{
  "horizontal_flip": false,
  "tokenizer": "word",
  "loss": "softmax",
  "encoder_kernel_size": 3,
  "text_encoder_fused_qkv": true,
  "text_encoder_dropout": 0.05,
  "text_encoder_inner_norm": false,
  "text_encoder_positions": "learned",
  "eps": 1e-08,
  "final_lr_fraction": 0.05
}
Rows from block 4 of the text encoder of a small contrastive image-text model, named by matrix and row number. Rows with one number belong to one neuron. Each number is 128 + 24 x the weight over its row's rms, rounded and kept within 0 to 255. All counts start at 0. After the name is the row's rms in percent of the matrix's.
Before each neuron's rows are labels from the 100 texts, of 14976, where the neuron reaches its highest value: "fires on" is the input token at the peak. Only what is clearly more common there than usual is listed. The data: made-up waving flags. In brackets: how many of the 100.
# fc1: MLP up (text_encoder.blocks.4.mlp.fc1.weight, 512x256), inputs 0-85
# fc2: MLP down (text_encoder.blocks.4.mlp.fc2.weight, 256x512, transposed), outputs 0-85

fires on: "ring" (37); "green" (30); "with" (18); "rhombus" (11)
fc1.17 105 [141 124 158 130 119  80 134 137 140 102 161 109 149  80 127 112 151 152 155 109 121 105  76 124 106 133 151 114 105 145 154 106 148 184 131 128 108 154 110 139 149 111 131 119 138 119 102 127 136 142 124 108 116  94 107  71 132  93 120 183 123 123 118  78 139 151 115  68 105 106 149 133 144 169 138 166 130 151 105 136  81 150 160 142 139  93]
fc2.17 096 [103 144 155 125 105 120 106 121 113 150 107 134 164 100 150 138 120 128 139 152 127 117 154 141  73 124 116 126 124 117 136  94 104 125 116  92 137 108 117 121 120  95 138 174 134 145 124 170 171 134 138 106 123 111  97 139 115 110 171 117 164 112 123 146 135 172 136 130 140 139 119  99  99 114 122  76 157 138 118 179 150  80  91 125 157 116]

fires on: "teal" (100)
fc1.87 085 [140 147 100 116 176 109  96 130 165 112 115 101 119 100 131  98  85 141 117 125 130 132 182 130 108 133  90 176  93 140 120 114 129 115 112 117  69  93 123 125 130 133 102 102 117 127 129  98 135  98 125 120 111 100 168 109 115 166 121 118 121 140 158  97 113 175  61 103 162 106 137 132 106 120 129 144 105 145  88 106 132 163 101 118 144  78]
fc2.87 090 [178 120 134  94 107 135 118 101 123 153 122 124 119 133 138 179 152  83 147 102 178 115  98  90 136 114 107 135  92 153 111 124 124  94 145 143 155 131 141 127 110 142 142 109 133 118 117 117 155 125 162 109 130  86 149 167 148  90 129 108 116 127 115 135 108  91 138 100 170 117 106 160 144 101 107 152 152 150 158 130 138 140 130 144 135 123]

fires on: "brown" (100)
fc1.144 082 [153 113 137 163 160 151 149 159 116  97 100 125 132  94 127 123 117  97 145 162 133 126 155 102 103 163 107 120  98 151 142 127  94 151 119 126 113 133 100 131 138 109 144 139 145 125 141  91 151 163  86 105 123 114 109  98  97 114 128 134 110 113 140 108 102 148 113  95  90 132 135 117 127 114 136  73 138 137 137 144 179 124 127 135 182 146]
fc2.144 080 [125 160 161  93 106 161 132 104 129 123 132 131 114 103 138 140 128 183 137 148 129 114 128 115  93  99 114 148 116 119 150 164 171 145 146 108 165 164 160 137 115 168 130 126 182 118 145 110 106 117 135 124 105  90 131  94 118 143 105  85 139 175 135  99 111 116  84 135 118 108 128 102 130 132 136 112 141 147 134 159 126 101 127 122 113 119]

fires on: "teal" (47); "blue" (27); "red" (14); "circle" (12)
fc1.4 112 [150 176 131 149 118  82 133  92 160 110 117 122 121  92 133 144 138 126 122 109 188 125 160 128 115 105 134 136 121 111 157 165 110 139 121 138 140 150 103 136 180 111  63 138 151  82 109 129 158 109 127 138 111 142 140 167 125 143 131 151 136 131 105 126 104 134 106 143 149 139 159 112 138 146 143 172 166 140 112 130 102 109 171 175 102 115]
fc2.4 113 [136 163 106 124 117 102 129 148 123  97 116 107 149 116 141  80 131 123 125  95 119 159 103 134  92 106 146 125 103 126 118 170 140 161 118 157 121 131 132 100 126 125 161 124 135 110 154 115 154 105  92 108  74 147  95 142 154 109 117 123 157 120 129 155  94  95 148 214 101 120 106 146 103  92 142 113 114 162 124 134 141 135 154 115 138  99]

fires on: "blue" (46); "white" (30); "circle" (24)
fc1.146 108 [147 174 138 130  92 108 123 161 161 165 128 147 166 120 131 121 146 138 122 136 142 149 131 126 172 147 151  90 184 127 106 126  85 161  75 111 140 128 104 131 141 148 109 159 174 173 132 108 136  86  66 144 151 158 108 158  82 114 140 115 128 127 128 160 187 128 157 138 106 123 141 101 160  76 132 170 150 144 147 112 128  98 144 150 133 127]
fc2.146 104 [ 82 125 129  76 130 153 139 102 125  83 103 136 141 129 123 122 113 125 108 117 116 131 135 133  96 103 156 109 180 146 136 132 100 142 105 194 179 133 138 123 144 118 101 126 116 130 129 131 157 169 164 142 125 162 100 125 155 134  97 126 163 128 103 158  86 128 127 137  91 128 134 128 110 139 147 117 176 148 142 157 113 151 170  89 125 129]

fires on: "ring" (48); "gear" (18); "a" (18); "with" (14)
fc1.464 100 [112 130 111 127 107  90 118 132 120  96 126 134 170 100 130 162 171  87  91 135 123 175 128  92 142 129 147 149  81 115 131 165 138 137  96 119 112 151 135 151 172 136  96 131 146 133 163  66  99 135 149 106 130 109 147 123 146 135 143  90 133 116 119 153 135 124 105 139 132  74 145  99 114 121  78 165 150  95 129 130  99 124  99 104 127 130]
fc2.464 108 [139 137  79 167 128 138 113 129 139 129  97 147 174 109 110 121  83 116 162 124 126 174 142 160  80 140 141 140 120  94 140 120 123 108  94 193 134 175 165 162  89 133 115 148 143  93  80 119 143 138  67 142 113 143  84 100 151 158 124 119  81 126 147  90 120 105 148 141 136 153 120 136 101 137 132 144 125 132 152 139 146 137 181 174 132 135]

fires on: "blue" (100)
fc1.352 104 [129 138 118 143 122 125  60 116 171 100 126 135 126 133 127 133 104 119 124 125  84 135 136 140 128 126 102 159 141  93 163 102 112 115 157 152  87 111 125 160 135 120  94 136 103 140 125 143 124  81 106 130 139  91 133  92 152 102 157 187 132 123 143 166 118 176 116 126 137  93 113 141 127 120 126  98 138 119  99 146 140 116 109  99 198  96]
fc2.352 099 [150 131 131 122 116 151 133 145 136 158 118 105 108 104 121  88  95 127 133 122 119 114  90 188 148 135 143 124  81 129 107 127 101  98  75 109  55 155 137 143 162 130 109 147 117 131 125 115 149 121 111 106 108 128 141 153 107 101 123  95 165  96 147 142 132  98 117 130  98 109 188 138  84 106 130  89 110 146 100 122 138  87 103 128 168 134]

fires on: "blue" (100)
fc1.147 106 [147 117 145 155 117 134 104 165 164  65 132 121 116  96 113 156 121 144  81 115 122 148 156 125 178 151 118 139  85 127 163 129 109 132 118 168 103 150 135 129 135 136 102 121 122 101 114 101 150 138 115 192 145 151 113 147  95 144 156 162  69 109 105  84 124 148 137 133 102 120 145 162 137 145 137 142 118 145 138 136 152 123 124 125 128 120]
fc2.147 109 [ 87 174 139 129  98 131 136 176 135 127 133 122 157 132 102 110  54 104 182 120 113 169 138  98 107 161 111 147 124 110 138 143  99 133 114 122 138 142  96 145 137 147 123 106 164 137 132 159 118 135 123 115 147 117 119 130  94 148 123 109 134 130 131 171 131 119 132 134 114 101 113 121 145 146 141 170 109 149 124 128  91 152 153 159 152 136]

fires on: "black" (45); "and" (44); "circle" (11)
fc1.458 112 [119 160  91  95 143 103 114 127 107 129 147 134 133  94 118 125 138 118 124 149 107 134 130 122 143 130 128 127  86 108  97 123 109 137 102  76 106  96 106 106  68 104  74 125 155  88 154  93 152 155 150 143 107 174 122 137 147 120  90 125 146 113 156 135 135  80 112 105 143 135 173 121 129 137 141 117 144 110 113 163 133 132 127  82 118 143]
fc2.458 105 [127 123 162 138 147 142 132 108 144 133 117  69 121 114 154 172 144 115 123 107 135 140  74 102 130  88 123 116 182 132 122 160 143 134 108 169 154 133 125 159 129 112 161 128 127 119 124 149 121  95 112 110 121 150 127 118 109 167 145 165 125  89 132 166 115 166 102 147 134 133 132 112 119 120 113 183  74 128 112 171  84 150 112 119 118 132]

fires on: "teal" (100)
fc1.379 094 [145 144 137 165 113 118 115 137 123 145 125  74 159  80  63 152 135  97 154 117 116 135 125 107 153 166 128 167 139  92  97  91 143 160 116 149 103  98 128  89 141 120 111 109 119 150 147 143 141 159 148 116 110  93 107 135 121 117 156 100 120 158 139 111 118 144 121 130  94  67 124  88 141 167 110 136 126 125 106 135 115 152 180 105 123 117]
fc2.379 092 [169  94 142 141 129  73  90 117 147 124 143 137 167 167 156 166 134 117 144 106 122 143 139 147 131 114 145  99 117 149 156 139 140 110 107 133 128 151 118 170 126 130 105 116 115 120 172 114 113 123 128 109 139 180 116 103 135 134 132 105 147 146 181 115 125 125 123 146 109 120 129 100 127 156 123 147 136 122 154 121 109 136 102 135 110 136]

fires on: "teal" (91); "green" (9)
fc1.375 099 [127 153 136 118 145 140 139 109 123 156 135  63 145 121  99  95 117 137  86 114 135 145 149 121 123 117 118  75 142 124 125 171 107 143 126 169 115 148 121 120 129 121 193 128 110 135 153 122 141 182 129 145  94 117 150 128 134 169 130 158 180 167 160 151  89 129  98  94 109 140 154 102 121 162 168  93 100 106 127  83 134 138 179 123 121 136]
fc2.375 107 [118 111 106 125 144 111 102 128  59 107 131 112 139 122 148 135 126 140 152 150 130 161  64  99 146 133  98 145 108  83 113  95 150 144 151 122 123  93 110 134 104 132  99 121 141 116 162 166 109 107 163 107 127 141 110 190 156 150 143 153 131 166 101  94 144  86 138 146 119 119 106 133 171 155 143 149 164 163 123 158 126  78  77 101 133 117]

fires on: "black" (100)
fc1.338 100 [100  81 102 161 123  76 134 142  97 163 151 135 107 120 121 144 123 161 118 116 155 124 178 133 114 125 118 107 151 114 141 129 109 107 166  75 120 108 151 141 149 132 142 115 101 126 132 137 115 152 134 174 158 122 119 124 142 113 155 103 115 121 104 117 127 180  98 126 160 101 144 153 116 148 120 124 169 115 115 122 142 165 146 122 108 134]
fc2.338 106 [115 112 107 119 123  85 137 120 151 173 136 117 126  94  94 108  92 134 118  87 158 125 158 124 139 134 114 130 125 131 119 126 132 154 123  99 109 132 139 169 127 114 143 140 162 100 123 107 147 103 140 149 108 123 154 178 116  56  83 125  86 114 167 166 113 111 104 156 143 146 154 136 116 152 133  85 103  62 108 108 147 150 181 140 160 109]

fires on: "blue" (100)
fc1.50 083 [143 140 144 128 157 132 102 148 147 109 104  57 148 132  97 141 114 171 132 131 130 116  65 105 154 176 150 109 124 128 176 159 115 106 156 120 103 170  89 114 137 118  74  94 106 151  78 153 110  93 122 130 143 112 133 122 136 145 154 115 140 149 113 125 128 150 103 153 131 136 174 128 133 149 131 126  74 114 136 132 134  87 117 149 173 121]
fc2.50 085 [130 132 105  97 120 141 124 154 158 147 147 128 108 150 165  99 119 117 147 125 104 129 156 154 141 126 156 137 106 115 111 142 113 121 108 112 118  96 209 153 167 124 143 118 144 183 139 143 153 138 180 163 151 139  99 138 131 153 145 139 153 104 143  98 127 122  86 113 104 100 128 134 172 115 141 125 139  92  65 116 108 124  86 103 162 127]

fires on: "blue" (100)
fc1.80 088 [141 103 108  65 150  93 135 153 182 126 137 128 144  85 155 112 106 166 172 130 130 152 154 137 135 143 101  96 129  88 137 179 132 146 123 117  86 111 104 177 146 142  68  91 127 101 162  78 158 122 125  63 116 125 125 120 153 119  88 160 123 150 125 138 126 172 101 119 124 108 131 119 100 140  68 129 195 110  95 129 142 132 103 132 111  99]
fc2.80 096 [ 66 140 154 144 127 169 133 150 132 118 126 114 138 150  89  78 140 131 106 150 116 143 104 104 154  83 124 113 169  84  98 131 136 110 116 179 135 115  96 114 112 126 144  99 116 145 139 135  93 134 163 135 159 148 158 134 167 136 153 120 113 105 156 119 177 123 110 103 148  72 156  76 114 168 135 146 105 138 148 157 119 121 101 116 177 118]

fires on: "blue" (100)
fc1.356 112 [140 110 136 115 127 119 135  83 140 103 196 115 150 123 155  84 155 146 154 139 119 124 146 132 113 160 108 106 117 140 153 141 114 156 185 111  93 149 131 127 133 195 110 110 153 106 160 112 131 140 114 121 125 173  99 111 130  96 116 166 110 151 128 156 164 130  94 125  84 140 147 113 135 120  81 136 161 143 124 130 125 106  82 175 130 112]
fc2.356 117 [125  81  96 119  74 136 137 116  86 134 145  93 118 146 107 104 112 104 118 146 160 176 128 180 109 104 157  95 139  94 122 145 152  95 113 156 157 168  51  99 141 138 145 123 151 146 118 123 144 124 102 128 101 150 150  78 151 120 153 133 131 124 119 108 124 128 145 107 119  76 121 105 100 122 168  90 138 140 167 106  98 122 131 113 135 159]

fires on: "ring" (84); "gear" (16)
fc1.48 102 [120 105 146 165 159 138 197 149 128  74 128 137 200 127 147 110 144 132 150 116 183 165 142 133  79 102 126  72 103 128 136 156 196 119 162 143 125 147 146 112 126  86 119  83 127 107 138 122 124 146 188 134 165 142 127  64 126 120 103 115 122 115 112  95 106 159 133 137 142 136 102 117 142 121  93 137 154 100  77 141 124  81 148 154 126 150]
fc2.48 102 [122 109 144 115 118 138 104 126 121 117 127 179  94 130 102 144 140 176 151  81 136 123 144 161 117 121 114 138 132  75 124 169 105 142 117 100 107 101 121 119 162 170 101 154 133 132 136  98 141 137 137 122 144 123 138  88 171 116 163 118  97 133 156  97 121 151 135 145 109 155 121 122 130 101 127 110 116 151 176 153 135 123 134 124  64  99]

fires on: "brown" (100)
fc1.136 090 [104  91 125  71 106 107 131 167 137 136 153 144  85 124 117 154 107 103 151 137 157 109 133 141  56 184 172 111 109 123 113 110 161 130  98 132 129 167 106 165 151 115 126  77 118 107 148 129 113 150 107 141 105  99 115 165  96  96 128 141  98 127 138 151 102 145 142  97 147  96 121 109 129  93 119 126 116 131 103 126 131 149 149  89 111 148]
fc2.136 090 [112  92 116 151 159 140  97 146 130 164 131 137 151  63 108 131 100 145 127 139  62 137 135 164 148 148 113 113 138 124 135 134 166 129 165 136 101  81 160 103 146 115 100 137 125 137 143 147 115 112 138 119 156  79 150 123 103 102  82  95 107 122 104 109 134 146  70 156 121 122 157 137  96 140 109 117 147 148 146 135 115 132 135 169 105 138]